config.toml
norm = "none"
stem = "single"
learning_rate = 0.012
Rows from block 4, named by matrix and row number. Rows with one number belong to one channel. Each number is 128 + 32 x the weight over its row's rms, rounded and kept within 0 to 255. All counts start at 0. After the name is the row's rms in percent of the matrix's.
# convs0: first 3x3 conv (model.blocks.4.convs.0.weight, 96x96x3x3), inputs 48-59, a 3x3 kernel for each
# convs1: second 3x3 conv (model.blocks.4.convs.1.weight, 96x96x3x3, transposed), outputs 48-59, a 3x3 kernel for each
convs0.1 097 [137 154 150 102 149 144 135 140  98 100 123  88 107 131 128  80 144 114 142 152 161  95 116 120 137 134 106 136 133 212 115  98 185  99  80 121 119  91  86 103  99  96 140 137 151 176 216  95 178 204 110 169 157 118 158  76  95 148  93 111 151  86 128 116 125  92 125 121 103 103 155 128 112  59 164 147 131 175 134  89 107 147 151 144 136 143 131 148 159 145 136 127 127 109 101  86 129 126  91  65 115 169  92 144 164 102  98 121]
convs1.1 091 [169 169 187 173 134 133  99 129 171 120 139 112 129 127 128 144 144 146 136 140 127 105 122 151 141 114 118 128 156 146 115 118 142  90  93 128 149 116 110 188 147 167 205 131 144 142  89  90 198 136  76 109 105  72 125 114 119 150 172 135  97 117 108 108 124 143 144 132 183 169 135 160  92 137 122 117 142 126 136 171 107 102  80 108 101 103 119 106 101 164 178 156  89 160 146  99 129 137 119 110  97 214 110 153 190  78 122 125]
convs0.2 101 [149 164 146 122 123 112 117 126 133 112 125 120 119 120 112 169 130 147 115 100 138 167 129 151 145 130 113 124 125 102 129 132 129 139 122 130  70 176 174  81 145 161   0  18  73 134 125 107 137 138 128 133 107 114 179 181 125 178 164 134 165 110 119 118 111  75 130 103  79 123 114 128 140 130 130 135  93 100 126 133 155 156 105 112 186 143 140 137 104 106 101 108 118 156  96 127  98  84  92 159 102  95 151  91 112 169 138 121]
convs1.2 096 [151 159 120 137 132  98 128 127 118 144 131 131 157 142 136 151 156 165  86 113 120  57  79  99  77  85 132  96 118 138 142 176 142 128 154 107  64 139 140  85 134 154 134 187 152 135 108 122 149 133 120 126 108 113 134 118 102 151 139 143 111  78 114 142 115  96 224 184 142 214 176 100 134  97 123 152 147 134 163 165 171 115 136 111 151 136 125 148 132 127 143 123 147 167 121 112 137 118 128 102 121  65 159 150 133 202 177 160]
convs0.3 098 [129 111 149 149 121 140  98 138 155 147 122 151 110 116 119 123 151 135  91 131 113  94  92 104  68 116 123  85 121 105 133 154 158 154 140 199 159 120 151 116  87 126  72 166 161 108 131  82  93 112 104 106 143 103 111 117 130 122 102 107 125 141 143 120 123  89 110 143 107 121 125 148  55  95  89 112  98  96 141 116 183 151 142 160 107  47  45  78  95 113 130 105 158 130 148 207  98 155 102 156 133 128 147 121 116 137 130 107]
convs1.3 102 [158 119 141 140  90  83 210 169 144 111 126 127 115 106 145 145 128 148 103 200 138 109 130 150  66 130 129  65 123 129 101 113 132 132 125 148 115 130 125 133 151 156  80 118  51 111 122 118 132 106 131 160 149 167 112 127 143 127 160  91 135 135 132 137 152  85 151 146 133 203 102 111  93 163  98 108 131 105 164 239 178 125 154 151 141 157 118 109 125 106 158 140 160 119 139 125  65 135 127 171  95 112 149 119 115 137  79 110]
convs0.4 099 [148 151 127 165 143 139 141 102  75 117 138 124 136 141 156 135 106 101 130 120 156 116 120 113 102 123 121 146 215 159 110 146 118 103 119  90 145 167 163 173 109  96 140 168 143 148 138 166 125 125 122 151 160 134 110 109 105 102 141 137 125 175 166 175 156 153 183 164 128 149 116  88 143 148 115 117 150 111 110  95  59  99  92 152 143 118 153 117 114 157 144  76 110 127  89 134  99 145 157 182 174 196 160 134 160 156 127  79]
convs1.4 099 [201 189 158 191 194 133 148  94  54 125 129 126 115 107 133 108 120 124 182 149 141 141 142 156 118 131 126 148 162 142 163 128 133 153 127 127 148 115 136 152 129 145  99 124 129 110 111 108 143 122 132 103 132 156 119 120 133 106 115 125 120 156 115  97 146 131 107 111 140  90  67 133 153 128 146 113 116 131 124 154 118 147 144 142  95 139  99 116 124 139 179 110  77 166 168 120 158 148 103 142 166 216  94 110 126 102  77  49]
convs0.5 100 [198 234 167  90 117 101  98 121  84 114  99 137 160 116 157 134 122 159 155 141 143  91 103  92  87 138  95 119 132 143 133 166 149 111 155 121 165 102  74 105  89 143  86 117 163  86 103  71 104 173 114 122 170 140 101 126 125 139 125 116 128 127 124 202  96  57 194 108 104 214 125  90 121  70 136 146 138 149 124 147 203 104 109  80 115 125 122  85 108 111 153 175 112 155 110  77 153  85  86 157 126  75 153 119 156 132 111 114]
convs1.5 093 [210 176 174  91 108 109 118  81 105  64  67 117 107 158 128 108 119 125 136 151 176 158 160 173 156 144 137 125 102  80 127 105 118  96  88 123 124 183 135 119 139 135 164 193 131 111 105 133 132 146 150 127 133 123 143 123 126 125 116 108 182 142 141 178  86 100 119 132 119 116 141  97 131 120 123 160 116 112 158 130 195 129 134 158 126 148 168 112 114 141 185 128 107 157 169 120 105 150  97 119  87 109 151 132 132 113 101 126]
convs0.6 107 [132 109 113 131 129 135 180 162 134 202 149 110 155  95  85 143 110 113 156 113  77 141 111 118 126 116  94  76 191  94 114 195  86 118 186 117 202 128 127 148 135 144 183 181 136 148 106 115 161 142 139 165 151 186 140 106 143 148 129 171 159 146 143 161 178 132 125 166 174 105 123 184 149 134 136  91 137 152  92  30  78 107 117 147 132 130 118 148 104 111  84  67 119 127 129 122 113  60  76 162 135 123 140  84  68 149 119 104]
convs1.6 090 [149 193 135 133 169 101 164 172 147 179 136 132 154 134 105 159  60  83 153 188 124 148 178 139 180 136 188 171  65 162 148  89 140 156  78 161 105 111 149 126 138 144  93 118 142  77 128  53  87 154 118 136 189 170  98 112  97  81 135 141  86  84 117  58 138 144  39 129 148  40 139 161 117 115 136 130 177 137 120  90 127 164 153 141 166 110 145 173 120 137 120  84 155 125 145 142 142 162 201 127 122  67 161 155  98 121 114  64]
convs0.7 102 [ 83 133 127  79  75 110  81 108 117 137 155 139 115 177 151  96 133 146 146  99 114  75 115 125 155 119 115 106 152 154 138 136  92 112 177 131 180 130 176  73 114 143 109  74 112 109  83 129 129 125 104 162 136 113 167 163 109 150 118  99 180 124  93  97 137 121  92 148 113  93 143 130  86 123 143 117 105 127 124 107 100 133 113 127 134 111 106 138  95  92 191 153 102  84 136 105 106 126  96 135 107  98 124 147 100 179 158 125]
convs1.7 108 [173 219 159 104 139 119 108 141 173 111 122 114 121 120  79 146 152 110 202 126 152  75 112 158 184 115 152  92  95 110 136 117 167 120 129 169 139 168 143  67  84  96 126 102  97 142 119 110  90 117 105 120 153 141 129 142 114 153  89 123 120 111 104  95 143 104 159 139 119 169 152 165 118 119 142 134 133 133  60 130 133 150 147 157 152 137 134 180 117 166 217 149 178  98  92 134 169 103 130 160 163 101 131 137  93 135 144 141]
convs0.8 098 [158 125 143 111 140 149 152 151 159 131 145 158 143 135 161 130 122 141 157 151 150  65 119  82 138  80  99 130 188 115 127 167 114 146 164 110 121 113 161  80 150 174 124 151 134 139 122 156 160 133 173 136 123 156 191 117 163 181  70 103 179 144 145 132 104 127 186  88 140 174 108 146 171 164 125 173 160 173 142 113 138 115 112 129 141 143 148 143 149 120 101 116 122 104 124  53  69 100 112  97  85 106 117 100 126 109 118 125]
convs1.8 089 [165 106 161 107  97 105 137 140 114 121 142 134 119 123 123 143 104 145 134 147 101 128 147  98 123 124 112 116  90  59 146 102  90 115 117 124 155 133 152 129 129 122 145 184 145 126 110 123 127 133 135 126 126 128 148  97 116 103 124  91 117 148 138 126  99  62 147 116 104 135 136 134 127 123 167  92  88 117  89 129 154 140 119 119 108 129 130  89 138 160 160 155 152 203 155 147 134 127 151 141 162 139 130 125 123 108  93 126]
convs0.9 097 [154 174 132 147 162 202 117 125 154 166 139 170 151 136 144  95  76 101 125 139 104 120 122  73 166 150 120 129 119 118 124  99 127 111  97  96  96 117  96 179 184 151 104  93 102 187 126 134 145  86 111 190 152 144 111 125 131 131 113 110  94  90 101 137 123 153 160 204 129 107 165 167 124 169 194 145 145 134 121 112 174 126  99 110 155 139 140 109 105 130  92 108 103 117 106 166 103 107 143 109  82  79 113 137  92  74  97 117]
convs1.9 093 [ 86 104 142 106  78 112 123 113 137 190 113 153 132 104 150 129 104 131 138  89  40 137  91 155 164 156 141 153 157 135 152 117 130 187 147 145 137 120  99  95  94 115 102  64 113 129 124 108 117 136 116 148 144  87 107 133 161 137 120 133 136 141 164 100 105 172 121  83 119 130 135 179 149 136 186 109 106 131  92 107 116 143 113 133 152 135 133 145 138 110 105 130  87 135 144 158 120 146  90 106 110 172  97 115 129 176 210 161]
convs0.10 107 [159 131 113 160 139 132 149 148 122 158 151 125 147 148 148 151 138 114 109  92  62 136 128  99 138 104  87 104 145 143  89 132 182  71 106 149 134 112 125 139 143 149  32  25  48 102 112 123 141 152 134 140 150 127  82 144 142  88 144 149 108 178 142 137  96 112 164 142 107 150 131 120 107  82  99 132 114  98 129 134 141  49 118 106 102 145 169 125 147 103 135 142 109 133 151 127  89 134 131 100 122 157 129 132 143 144 108 114]
convs1.10 097 [102  71  58 141 139 129 122 128 103 121 106  87 129  81  99 116 121 120 146  95 133 142 133 182 144 139 141 114 110 114 174  91 103 160  94 108 154 157 132 156 138  61 154 108  55 135 129 133 101 135 148  91  89 128 131 122  85 145  79  89  94  90  81 177 145  88 129 120  84 194 172  80 152  94 129 122 147 166 150 165 180 154 154 132 140 161 140 130 141 158 135 145 144 125 145 141 138 147 169 100  73  73  78 120  59 125 162 124]
convs0.11 105 [124 162  96 116 143 145 121 127 132 126 117 136 136 121 145 122  98 152 137 129  95 136  87  65 164 110 112 129 128 160 145  90 116 139 108 145 153  82  80 127 154 105  89 112  84 141 118  98 142 107  94 143  89  87 156 126  75 112 115 124 123 118  98 190 135 123 213  98 115 191 182 148  76 154 169 148 158  86 154 163 138 132 175 109 108 108  90  79 125 101 116 115 168 178 117 101 100  92 155 152 127 122 138 103 161 135 128 149]
convs1.11 085 [170 134 145 185 181 184 114 166 146  99  99 115 177 146  91 143 132 144 145 165 194 154 158 107 167 162 116 154 121 127 119 129 112 107 125  86 147 115 117 153 137 130 147 155 131  97 114  79  96 150 114 162 152 138  93 104  63 127 120  97 135 123  91  99  74  26 158 192 128 111 115  87 144 131 166 149 130 127 119  55 125 128 139 158 122 129 151 139 198 160 131 148 102 161 160 145 123  78 143 118  88 130 108 127 204  67  93 222]
convs0.12 132 [188 144 150 155 114 141 146 115 138 159 173 158 137 108  98 165 126 110  94  76 126 115  83 179 121 111 170  87 125 119 107 140 131 100 135 131 125 162 139 130 156 134 147 152 113 145  84 139 177 124 170 146  53 149 127  80 131 108  52 102 129 115 132 136 114 130 155 141 115 142 131 140 136  99  96 123 110 111 105 125 111  65 117  72 141 130 147 104 118  96 122 136 143 191 155 143 143 151 124 122 131  84 107 101 103 124 113 106]
convs1.12 195 [147 135 146  76  23 109 140  70 142  46  81 130  35  55 116 133 148 144  91 138 128 129 145 138 141 118 149 145 113 118 165 140 132 151 137 148 137 153 132 100 121 128 118 109 126 103  56 101 131  66 123 132  80 135 167 123 151 123   0 117 157   0 143 138 113 140 144 114 127 117 129 108 123 148 137 120 137 122 120 152 116 119 123 101 104 123 125  19  48  48 130 139 129 164 123 120  99 127 141  83  79  80 103  94  75 149 126 111]
convs0.13 100 [122  97 134 152 125 148 123 112 144  34  80  63 112 128 139 105 143 145 134 134 125 116  74  67 124 135 120 109 129 130 139 150 119 115 142 126  83  94 106  66  64 103 243 255 253 126 142 122 134 133 135 127  99 141 119 124 137 105 122 106 124 144 127 104 135  85 124 164 140 150 169 117 123 162 119 149 133 125 122 133 160 130 107 121 131 138 151 137 115 137 118 147 109 137 160 143 118  88  66 151 121 152 142 127 127  91 110  86]
convs1.13 093 [137 152 182 132 106  95 142 140 116  75  89 110 168 168 164 185 140 157 141 162 138 162 188 149 155 164 180 112 133 142  90 129 127 146 135 149  99  72  90 125  96 110 230 171 170 127 142 130 123 134 113 118 109 108 114 107 116 138 137 160 125 127 160 186  92 150 171  97 123 194 157 139 116 111  83 142 129 136 151 160 185 100 113 160 105 131 161 132  89 116 132 106 109 122 113 114 114 127 161 157 140 142  71 120 114 129 127  91]
convs0.14 094 [140 151 158 125 116 144 154 144 153 162 178 113 160 160 117 126 139  55 119 103 122 183 156 103 116 170 122 109 139 104 107 140  99 101 120  88 136 148 161 140 108 150 133  99 148 145 146 137 157 134 147 150 151 150  76 123 136 104 155 131  91  81 107 150 151 169 141 134 123 137 110 113 126  97 132 140 129 127 152 130 101 138 118 110  88 130  82 121 140 118 109 114 170 133 110 129 128 130 137 135 143 167 125 110 115 118 127 105]
convs1.14 090 [143 138 155 113 123 119 114 124 134 172  97 135 132 106 113 141 161 128 126 109 137 124  98  78  97 116  98 169 114  89 199 143 107 153 169 126 103 152 130  93 129 143  76 122 139  68  90 117 101 118 134  94 108 141 143 154 133 142 131 127  94 106 134 149  95 133 195 139 139 147 153  85 128 119 136  85 143 138 108 152 151 119 159 116 150 142 156 150 138 126  79 162 140 131 145  99 111 139 113 172 216 150 107 104  81 177 135 123]
convs0.15 102 [101 112 135 126 125 174 118 141 175 171 139 106 131 142 101 190 175 120  74 105  90 127 107 119 102 106 133  87 156 153  34 136 132  70 127 103 129 133 134  75 106 101 126 160 118 131 121  97 121 126  98 113 134 127 106 105 106  88 110 116 136 167 146 153 114  71 216 120 101 183 109 102 122 130  76 143 144 101 173 158 151 149 110 129 146 123 138 169 134 124 106 118 180  99  90 118 101  81 116  71  76  81  95 132 106 114 149 151]
convs1.15 103 [ 56 136 140  22  93  90 128 155 163 119 120 101 152 145 138 166 140 137 119 135 170 130 157 157 114 126 136  95  60 170 144  96 157 124 112 162 124 132 157 123 132 127 109 119 118 183 138 163 170 167 152 137 147 157 132 143 148 120 100 110 129 103 111 130 118  68 194 176 138 166 145 133  75  74  93 138 118 131 149 152 151  99  94  93  99 101  86 158 115 110  95 146 121 124 157 119 122 152 128  46  72  92  79 152 154 176 217 189]
convs0.16 093 [140 127  94 107 105 149 133 129 146 127 117 126 120 119 125 119 112 129 123 174 137 203 130 172 185 139 199 123 125 161 118 114 130 116 110 171 118 104  67 148 150  97 120 252  74 135 173 138 101 125 106 104 121 117 133 129 132 126 136 144 136 121 142  95 100  73 127 101  83 116 143 120 160  93 175 147 119 130 117 110 120 146 145 153 116 102 148 172 123 166 134 157  79 149 153 112 152 208 130 100 129 145 125 128 148 143 105 129]
convs1.16 086 [105  82 122 145 118 136 137 138 148  96 135 124 143 132 130 128 169 136  65  65  53 111 119  87  83 115  54 118 139 151 156 170 133  76 156 176 137  66  97 100  68 113 145 174 140 139 123 159 127 111 149 105 110 152 151 162 129 101 157  95 136 159 121 176 128 150 185 143 143 156 147 136 150 153 107  93 145  90 148 140  76 106 105 130 106  97 138 114  66 128 112  97 104 113  93 139 150 114 122 191 136 126 111 125  97 134 130 166]
convs0.17 107 [130 144 117  98  64 139 149 105  71 116  87  94 121 116 107 159 180 178 187 135 106 152 137 118 162 116 105 140 127 132 129 162 127 123 118 106 157 139 164 130 157 158  80 135 132 124 137 139 103 143 163 121 142 165 119 143 153 145 132 143 121 121 122  40 109 111 122  63 142 215 122 120 141 129 134 143 120 137 100 109 135  81  77  91 110 122 133 112 151 136 132 106  67 103  89  86 119 122 119 162 170 122 123  99 118 155 129 103]
convs1.17 112 [162 166 128 111 118 164 163 147 143  59  82 129 126 152 135 160 147 142 178 152 136 150 149 100 138 129  78 119 165 125 147 163 168 135 132 124 164 141 130 108 123 148 135 138 145  79  93  97 117 131 135 105 133 148 110 109 124 116 120 131  96 126 129  38 115  44  90 130  96  96 171 144 127 130 151  99 114 145 143 129 124 187 138 140 178 105  94 168 131 130 163 124 130 145 143 108 153 150 123 149 132 112 158 170 110 128 139 119]
convs0.18 102 [153 185 160 168 165 106 104 104  99  92 110 125 142 127 153 103 103 132  51  90 108 168 131 136 126 137 129 105  74 177 156 127 139 140 147 180 172  78 100 141  96 122 110 142  56 154 144 111 101 110 100 112 104  61 137 131 100 111  78  96 119 112 112  85  73 152 137 110 105 156 110 136 116 132 145  71  94 101 141  48  68 115 155 175 132  94 124 129 101 142  56 113 162 154 136 120  80 134 106 168 135 126  80 117 130 137 126 149]
convs1.18 093 [157 119  86 105  78  72 115 110 107 128 151  85 150 128 124 152 107 165 136  95  95 152 125  92 116 188 160  75 105 152 136 134 133 104 140 191 144 106 126 131 151  97 137 176  98 118 129 133 141 153 151 135 122 136  96 111 127  97 141 148 122 159 127 150 114 114 126 124 123 137 162 192 176 205 124  94 132 124 153 135 171 166 148 134 152 128 130 135  81  98 105 149 153 171 130  92  99 151 154 171 124 101 154 124  93 217 146 128]
convs0.19 095 [118  45  13 109 117  79 160 117 111 125 108 133 147 151 132  86 119  84 146 101 123  78 107 121 125 161 167 114 140 139 130 111 125 169  99 132 185 147 206 151 162 121 111 149  58 118 108 125 164 153 166 115 138 163 108 153 160  82 114 141  98 121 136 128 149 123 135 113 139 130 104 140  96 114 141 108 124 144 106 135 155  94 106 115  97 150 125 124 131 125 129 124 168  97 150 144 107 141 113  97 128 130  83  85 115 114 144  93]
convs1.19 109 [115  91 125 167 197 147 223 207 177 136 147 157 151 175 138 112 146 128  93 108 153 142 164 155 119 131 121 127 148 164 120 112 135 112 100 125 130 117 153 166  68 100  38  62  77 134 125 135 136 171 129 114 145 110 118 139 136 149 168 147 138 143 170  71 208 165 157 161 143 117  89 131 102 114 117 114 154 150 110 150 136 139 128 147 112 129 128 121 160 133 163 132 120 113 128 147 149 111 106  99 117 157 147 167 195 135 164 188]
convs0.20 107 [131  77  92  50 123 187 215 113 110 169 164 100 185 191 168 100 150  91  77 115  95 118 140  86 101  83 124 123 134 136 112 132 121 107 147 114 139 144 142  64 130 121 120 145 138 120 115 180 126 142 255 114  85 181 137 120 128 139 129 134 117 138 131  86 121 133  99 164 127 151 183 114 113 121 204 100 115 141 182 173 178 134 127 139 167 168 132 117 114 134  91  90 157 130 127 116  97  97 126 142  46 103 158 151 133 155 125 159]
convs1.20 104 [154  51   0  65 188 208 164 180 182 118 150 126 184  84  99 113 117  87  73 142 150 134 102 120 109 121 129 147 111 103 154 123  95 150 123  62 130 112 117 144 145 111 187 125 109 118 132 216 100 132 179 111 141 144 130 140 150 128 151 130 155 147 125 179 141 150 147 146 131 171 167 100  84  90 129 137  67 152 141 128 174 128 143 158  85 103 125 105 130 120 118 120 127 112 141 119 105 175 121 201 148 101  76 144 116 132 184 132]
convs0.83 099 [125 117 107 132 114 119 102 104  99 145 148 161 152 112 112  88  95 110 107 104 125 102 127 143 120 158 131  80 116 131  93 111 143 118 184 162  87  90 104 186 137 113 179 147 168 150 147 129 155 142  98 129 137 117 148 137 153 153 142 139  97 120  91 130 130  94 157 140 157 175 119 110 118 157 133 175 104 104 100 100  99 130 113 134 169 135 115 151 152 174 102  87  77 126  68 146 180 200 193 111 156  94 151 119 104  96  84 126]
convs1.83 099 [164 110 120 137 133 125 171 112  71 166 134 160 135 110 140 136 110 149 125 102 118  84 135 119  97 133 135 122 130  99 142 115 148 107 134 155 122 116 103 146 167 142 197 137 156 138 115  97 132 115 119 139 109 156 144 167 142 142 145 135 137  99 105 185 167 174 143 139 146 137 137 122 179 143 119 100 136 203 130 128  92  96  97 138  86 133  94 138 155 116 107 130 104  70 127 144 165 189 176 116 137 145 116 137 134 115  73 109]
convs0.84 106 [ 59  35  67 151 131 172 142 134 180 158 126 134 186 149 169 171 113 107  95 131  81  85 120 115 136 174 126  54 132 139  85 207 146  87 149 140 137  93 122 114 132 146 114 110 118  97 114 182  86 131 172 131 133 206 117 142  80 107 128 124 136 126 111 179 124 158 204  32 156 216   9 171 137  76  96 156 111  67 161 117 107  97 118 106 130 151 118 115 100 111 141 126 148 138 108  96 128  97 166 101 107  84 134 152 140 120  93 117]
convs1.84 106 [ 72  85  83  99 129 149 178 144 176 123  68 109 118  97  92  89  86 118 156 119 139 109 124 105 136 155 151 129  62 147 128  95 110  93  70  88 158 128 175 163 115 126 130 126 107 112 129 132  98 143 137  85 132 145 117 110 141 119 133 133 141 139 145 145 203 120  92 153 120  74 130 117 150 105 106 179 129 125 148 120 129 120 136 105 152 127 153 121 141 150 129 159 135 143 124 116 104 162 108 189 107 132 121 130 113 121 137 126]
convs0.85 089 [132 134 137 113 139 141 119 105 116 130 140 126  97  84 114 119 108  77 124  86 131 125 141 120 124 140 144  67 181  87  73 156 140  84  88  59 137  45 143  70 124 167 127 194 146 166 137 105 129 141 105 101 101  56  63 158 128  62 129  82  81 147 112 146 107  92 168 124 147 184 109  95 158 148 132 170 135  82  67  41  48 191 229 137 170 131 156 134 125 129 147 146 126 116 172 142 110 108  85  80  64 138  98  99 167 140 140 146]
convs1.85 102 [122 121 154 121 113 121 134  94 143 111 136 104 170 135 151 158 148 152 148 106 101 128 134 153  97 162 109 164 139 162 143 119 177 137  92 125  91 127 122  92 169 156 139 186 126 141 126 112 131  94 108 148 104  90 148 135 135 152 112 139 130 116 161 105 186  70  98 116 116 179 117 117 205 154 176 154 127 101 103  97 111 155 120 140 152 106 133 171  98 131 147 124 157  85 123 140  75  75 110  64 103  85 123 126 189 129 184 157]
convs0.86 095 [146 150 128 146 167 139 137 157 145 120 156 118 114 154 123 107 114 128  73 154 152 113 144 138  79 107 146 115 114 115  98 126 128  90 147 117  35 133  64 118 168 143 176 176 242 137 174 146 155 159 106 125 110 109 184  91 143 156 120 105 145 103 133 141 129 148 179  99 152 141 103 151 129 108 129  93  84 118 133 120  61 122 130 105 100 116 100 174 180 147  89 117 130 143 112 103 151 152  97 145 150 133 109 101  90  97 119 145]
convs1.86 097 [127 106 119 109  85 134 128 124 132 123 158 128  74 172 132  80 113 131 107 112 202 162 113 182 120  65 208  79 146 166  88 150 161  90 120 135  31 100 115  86  91 112 148 127 156 145 132 120 129 113 142 145 108 127 117 102 102 125 105 137  94 107 151 136  90  97  84 147  92  49 124 139 157 119 134 128 171 155 126 135 149 100 121 124 151 113 138 127 154 151 109 129 144 166 106  83 107 115 151 121 103 133 188 148  99 128 121  78]
convs0.87 100 [115 110  67 196  73  92 121 107 107 143 119 115  98 127 128 176 154 123 117 117  97 122  92 116 133 118 146 119 140 118  97 116 140 145 114 198 140 185 110 136 121 138 116 138  85 102 115  87 109 130 115 161 159 129 117 143 130 124  92 116 130  83  71 144 143  91 138 129 151 104  85 155 137 138 122  92  96 126 105 142 163 193 138 127  84  89  91 117 103  99 114 112 113 170 157 162 123 144 161 164 138 106 165 139 156 124 121  92]
convs1.87 097 [ 85  68  38  89 126 163 141 172 152 157 130 101 115 108 106 175 149 125 105 121  79  91 159 161  67 134 161  64 125 139  94 120 170  57 113 129  86 104 125 190 127 167 195 128 101 147  97 126 127 119 141 135 112 144 131 174 167 137 179 111 102 121 144 100 124 164 126 134 144 136 140 112 121 166 125 186 142  95 169 144 154 128 140 125 141 139 148 137 105 118 103 122  98 142 118 123 136 121 130 185 146 159 153 138  99  81  97  73]
convs0.88 098 [141 169 156 146 122 120 151 134 114  90 131 139 114 117 113 123 130 130 106  88 137 216 114 119 169 112 194 139 127 102 155 157 173 166 112 108 141 157 138 152 125  98  78 101  71 137  97 143 134  89 122 126  51 115 136  86 147 150 116 176 137 127 158 113 152 117 122 110 156 154  67  96 145 144 124  99 142 104 157 137 105 134 126  90 139 107 124 118  55  64 138 151 182 188 108 123  42 112  98 118 119 113 135 136 152 122 143 142]
convs1.88 122 [103  85 103 110 138 132 119 121 148 159 136 124 120 139 152 113 142 139  88 116 100 188 137  71 105 113 117 180 147 112  74 122  98 101 108  98 166 151 159 121 118 157 103  86  99 132 173 121 130 158 144 111 143 127 129 115 128 123 179 158 120 135 118  94 138  83 111 130 170 156 135 134 126  95 140 141 124 127 135 118  81 147 143 102 143 123 147 167 117 122 112 130 187 160 115 112  71 124  89 100  96 155 119  98 136 156 147 137]
convs0.89 100 [165  97 111 163 103 107 143 140 125 152 116 150 141 132 151 147 173 139 114 118 112  64  91 118 138 120  96  65 211 164  67 187 122 110 172  94 124 153 147  80 116  92  91  95 115 174 141  92 155 161 127 157 145 130  92 161 123 103 156 120 112 164 138 171  96 102 162  78  68 147 100 104 118 115 120  88 162 144 117 170 181 120 131  87  70 140 111 123 149 125 125 153 163 121 128 125 125 121 146 162 152 129 120 143 110 161 164  97]
convs1.89 088 [188 150 126 162 113 162 161 131 182 109 136 141 119 132 147 136 129 138 127 104 124  81 145 170 100 166 133 126 194 173 122 167 179 127  97 162 166 161 169 150 146 186 194 132 118 130 140 141 156 121 126 152 135 116 147 112 155 132 133 123 114 127 101 159 111 112 175 101 132 143 156 156 175 115  95 153 150 105 179 117  65 119 132 131  94 135 105 119 122 124 196 111 114 122 100  99 101 122 128 156  81 150 144  75 112 160 119 102]
convs0.90 098 [121 103 102 168 178 171 136 154 114 132 139  71 164 138  95 123 168 120 105  56 125 108 143 160  87 146 126  61  64 155  86 145 160 142 171 131  96  88  59 139 102  78 184 140  88 157 103 107 145 132 119 105 115  89 105 135 122 108 133 157 137 129 115 196 135  94 184 191 131  89 125 166 172 115  43  89 139 136 147 162 126 155 175 110 144 149 130 153 167 130 160  74 116  81  34 156 171 149 103 145 113 131 126 138 116 110 114  87]
convs1.90 096 [104 156 152  68  89 119 187 144 114 149 137 115 160 107 111 159 169 119 114 106 116  89 111 142  95 130  91 147 116 101  85 106 117 131 211 227 103 170 102 173 170  51 156 133 110 140 154 160 146 165 158 127 147 150 113 150 114 145 121 129 121 163 151  89  89  76 169  97  88 182 108 124 114 104  97 100 118 166 196 167  93 138 118 119  75 117 127 150 120 117 146 122  67 115 147 149 112 161 129 117 133 102 118 180 145 135 133  95]
convs0.91 101 [147 184 133 135 140 172 136 115 127 204 130 168 152 106 158 158 131  95  39  63 116 173 177 164 107 182 164  84 129 162 133 130 187 134 140 173  82 123 152 120 134 112 131 176  87 167 139 161 130 135 157 150 115 123 133 102 134  87  92 118 121 146 119 128 145 111 116 176  71 160 151 129 160 124 170 100 100 104 133 139 110 142 103 136 115 119 133 113 115 139  91 115 155 122 109 141  96 103 132 119 130 164 140 142 136 146 167 105]
convs1.91 085 [150 116 126  32  55  76  85  70  72 156  89 111 123 125 109 117 147 164  68  44  76  84 111  94  76 158 137  99  97  84 101 110 116  61 142 108 140 127 132 113 127 121  90 149 101 121 109 120 141 113 117 123 146 139 177 125 137 144 127 151 102 141 121  99 143 122 118 129 107 179 143 144 117 135 144 152 151 157 131 142 134 118 117 115 138 145 162  99 140 140 102 167 113 112 147 159  78 148 111 138 116 138 112  91 136 144 116  82]
convs0.92 101 [152 148 161 129 145 116 119 124 117 125 117 155 109  86 135 119 119 160 155 145 126 148 171 179  63 139  83 142 163 138 131 125 141 121 159 141 144 138  88 143 109 126 119 130 146 124 136  78 139 137 156 149 130 135  74  91  94 107 108 104 139 142 113  97  88 134 103 126 158 127 136 143 157 171  93 203 112  87 163 109 149 164 127 124 145 153 131 140 128 120 143  74  65  80  79 136 159 179  87 110 117 125 155 153 136 129 147  86]
convs1.92 104 [116 136 155 121 131 167 133 107 134 124 180 118 107 168 130 110 126 152  64 119 129 134  89 120  95  85 105 141 148 111 126 114 138 149 150 149 131 145 144 134 157 120  76 123 146 152 120  95 121 116 123 138 141 145 153 139 108 117 136 134 185 168 172 141 146 141 126 108 160 124 105 158 129 102  79 118 177 164 255 141  54  80 107 119  90 138 136 102 106 160 129  98  28 136  82 140 154 137 141 137 176 127 104  85 115 124 134 222]
convs0.93 096 [110 119 119  85 127 146 144 184 103 136 134 153 158 131 121 148 113 160 134 142 158 160 151 148  91 157 101 121 178 170 140 178  91 136 162 119 108 160  82 148 153 151  89 135 123 132 145 153 113 140  91 162 156 123 158 142 134 114 118 102 134 115  79 129 118 166  87 102 104 130 179 150 143 137  83  88 126 101 164 140 117 107  78 119 189 178 133 131 119  71  91 144 174 147 181 100 108 131  34 131 149 154 154 140 127 143 141 137]
convs1.93 096 [ 91  92  66 105 130 132 171 166 147 126 140 137 162 115 128 114 121 122 131 108 137 104  94 102  60  96 112 119  77 105 154 107 149 106  59 146 127 132 122 172 191 136 172 175  98 119 140 112 149 103 140 144 104 162 133 151 143 143 131 134 134 116 143 140  93 224  83 127 152 103 141 144 149 160 136 109 116 135 141 118 163 120 125 111 158 118 128 149 135 178 152 153 135 111 120 131  37  74 133  99 143 179 109  86 179 101 133 146]
convs0.94 095 [155 123 102 172 137 130 115 125 128 162 145 118 114 120  99 174 149 136 117 158 131  86  96  82  74  69 102 155 140 155 114 136 150  97  81 117  77  59 132 127  93 103 133 172 193 113 124 163 147 135 134 105 136 130 213  99 174 151  66  97 169  85 123 108 164 107 132 167 126 138 109  80 130 198 124  93 162 163 132  86 102 151 135 123  86 152 120  62  67  90  96  84 142  91  95 150 182 160 169 128 107 171 110 102 125 159 136 205]
convs1.94 091 [144 196 203 103 100 144 133 119 140 121 118 140 157 129 103 156 144 114 156 177 120 170 129 159 102 105  94 140 156 153 101 130 119 123 119 120 116 112 129 142 175 112  88 216  98 147 170 150 122 145 144 124 107 130 135 126 115  98 144  96 137 109 125 124 116  93 139  88 156 145 160 176 126 142 122 138 127 144 118  90 103 168 216 198  92 106 135 122 111 115  85 116  97 121 135 111  90 123 148 153 130  96 158 179 137 134 155 170]